Rows from block 2 of a small image classifier, named by matrix and row number. Rows with one number belong to one channel. Each number is 500 + 40 x the weight over its row's rms, rounded and kept within 0 to 999. All counts start at 0. Numbers have three digits each.
After each channel's rows are labels from the 100 images, of 14976, where the channel reaches its highest value: "responds to" is what is common among them. Only what is clearly more common there than usual is listed. The data: drawings of small networks of dots and links.
# convs0: first 3x3 conv, stride 2 (model.blocks.2.convs.0.weight, 192x96x3x3, each kernel summed), inputs 0-47
# convs1: second 3x3 conv (model.blocks.2.convs.1.weight, 192x192x3x3, transposed, each kernel summed), outputs 0-47

convs0.25:575555518534443455481472571552582477489538457517465493510531479487480459518456491496505509594542430454473516497486532509539521463481501508479489
convs1.25:562487478541473501524542502469486522506455443519488550445514441504446485442484406474520482502489568515577490472518525585430505563484565479477475
responds to: nine dots

convs0.76:481446487428456459486523567495521431492503470542487509460461478489475528466469456475482452533519554438494514453509473524475426498426482521548556
convs1.76:432528488423457424482547540463529472581514495507505503478476482515556475518470502451506495424518457473445550508536476499494459474511425482524519
responds to: complete

convs0.187:494489488529513499442536547585508481516494494438561440439473505506509506435560494463473472482512489489520515519491478447573527435534498556486483
convs1.187:478480493467489464486528550538444505478457501507486517467493552479475421533522484491498516490527572411530514476524512443479507560517563436496546
responds to: nine dots

convs0.118:472560466459486480463508501505534528472521519516563543560581486508495506511513374437523536607477477481451464483482518492506447501568527488466474
convs1.118:467458365468395355492483498506440508543483467536504502486464494484507498354513499497511437477444485528490424517468470507479437522482495508526457
responds to: nine dots

convs0.104:441448490523504502498424455547487507482499469468472483489453536490496506480505458482533509511477450506487571492512554478485442476541442550506476
convs1.104:494490512445470476495435489447534476483486451507511502476507577571489500519527460429468507486466576496478494470522505440540482462516575460501443
responds to: complete

convs0.158:460489474486464493459505405521522576545428554445558513543495468481480448497437506517555485498383481508472496503509463490558439421520474445522512
convs1.158:486490438519549571517498459501608532478490498536558493536465501473484463543450526590517483530572582585509574474523554470534486464450561512521476
responds to: complete; nine dots

convs0.134:484555490505503499477501479445497535531510514456495437461499588433486398497524413488478537597519518431469472480491472548565423466470492426499474
convs1.134:479589489498519463547498487443556494456465511529514553517498514519452505493488554503485516405512501501509537419490483380492500503489492516496441
responds to: nine dots; random links

convs0.116:433491492468508593454530407469487550555545515485492518481468502516492472477487505540501491455498507436458523428474481537480491507481453407537472
convs1.116:456490537443486481451497565434504476484469505488526480464568419579571468486513518526485476561582496511406556515541527433416507512507554434446504
responds to: complete

convs0.164:467542478427453508473490467475505494518480500513534516481564509578497526524462352504547488599463499422398491507528503479522462473497504515436477
convs1.164:494455449522500509441508476468430528443470503527434500525534555551515408508470530455491473483499463554560565470467506496453474502510524485492471
responds to: nine dots; star

convs0.146:551508459549481514496455561470458465575535522577535456529481573417479506494469529490477543455491461398465493490533514479483509425477531494523507
convs1.146:505611508501537458542514452558463504558444479521532466483556519526491485465426501541486520446467550538498570457448501452502537538479429500456441
responds to: complete

convs0.27:482475454462526510543452497519441482503478497431437525439471518491460564466476459493478542490428420541518501580571493496564525510532491483450501
convs1.27:547509563493490476473545521497554554519560512529435511491505426556472515478556541468498509558483544421504544535433456503508490633501503433544518
responds to: complete

convs0.160:521573501475452543532505535476532447509539461523512473429453498480491519440395579522556503506423461495472490493442501503505479478493477495487554
convs1.160:447553463519512490537506523618539464519558438495529419443514509561463504505436556507430525538576482508468527512433539507469518551491538481535502
responds to: complete

convs0.155:523520540471462566543572470491517512530508495531507505468514489510509482472522475470466538490452439465478469506428482552474502506480538724543471
convs1.155:442534602467524549576563478574527453501466538481465477577584466539458412548487517489515506480468479506548476529458599517516521578512500495444506
responds to: grey dots; white dots

convs0.159:459485482481511503523506518456499477536497458533474518524467463479534496466437522509576490523519502437548484509532524633562401491454452514476549
convs1.159:479628512554535474564499448447481433507487461491504523619565527515457505472422500502543440541481448462539459515463534502504573522448465515478498
responds to: white dots

convs0.179:509478466457491503461531534515479534476516489521508502510417496386570509477483472503567510496488471401469467490460470653492469505487503510446511
convs1.179:445592538474507516505542483533496484538588503442566523454490490543476515494469490555540500594528548563508492544412483549460451601509517532497454
responds to: complete

convs0.45:502555443492477586464538433436526512494510508522475540466536539488430449511415428471510501510406500568425509477523459535508596446520476486453440
convs1.45:470462502543581514558475446476501575479527519518432447467440495481550463474458567514535509488474563533556566467497522467516582507543562479521468
responds to: complete; nine dots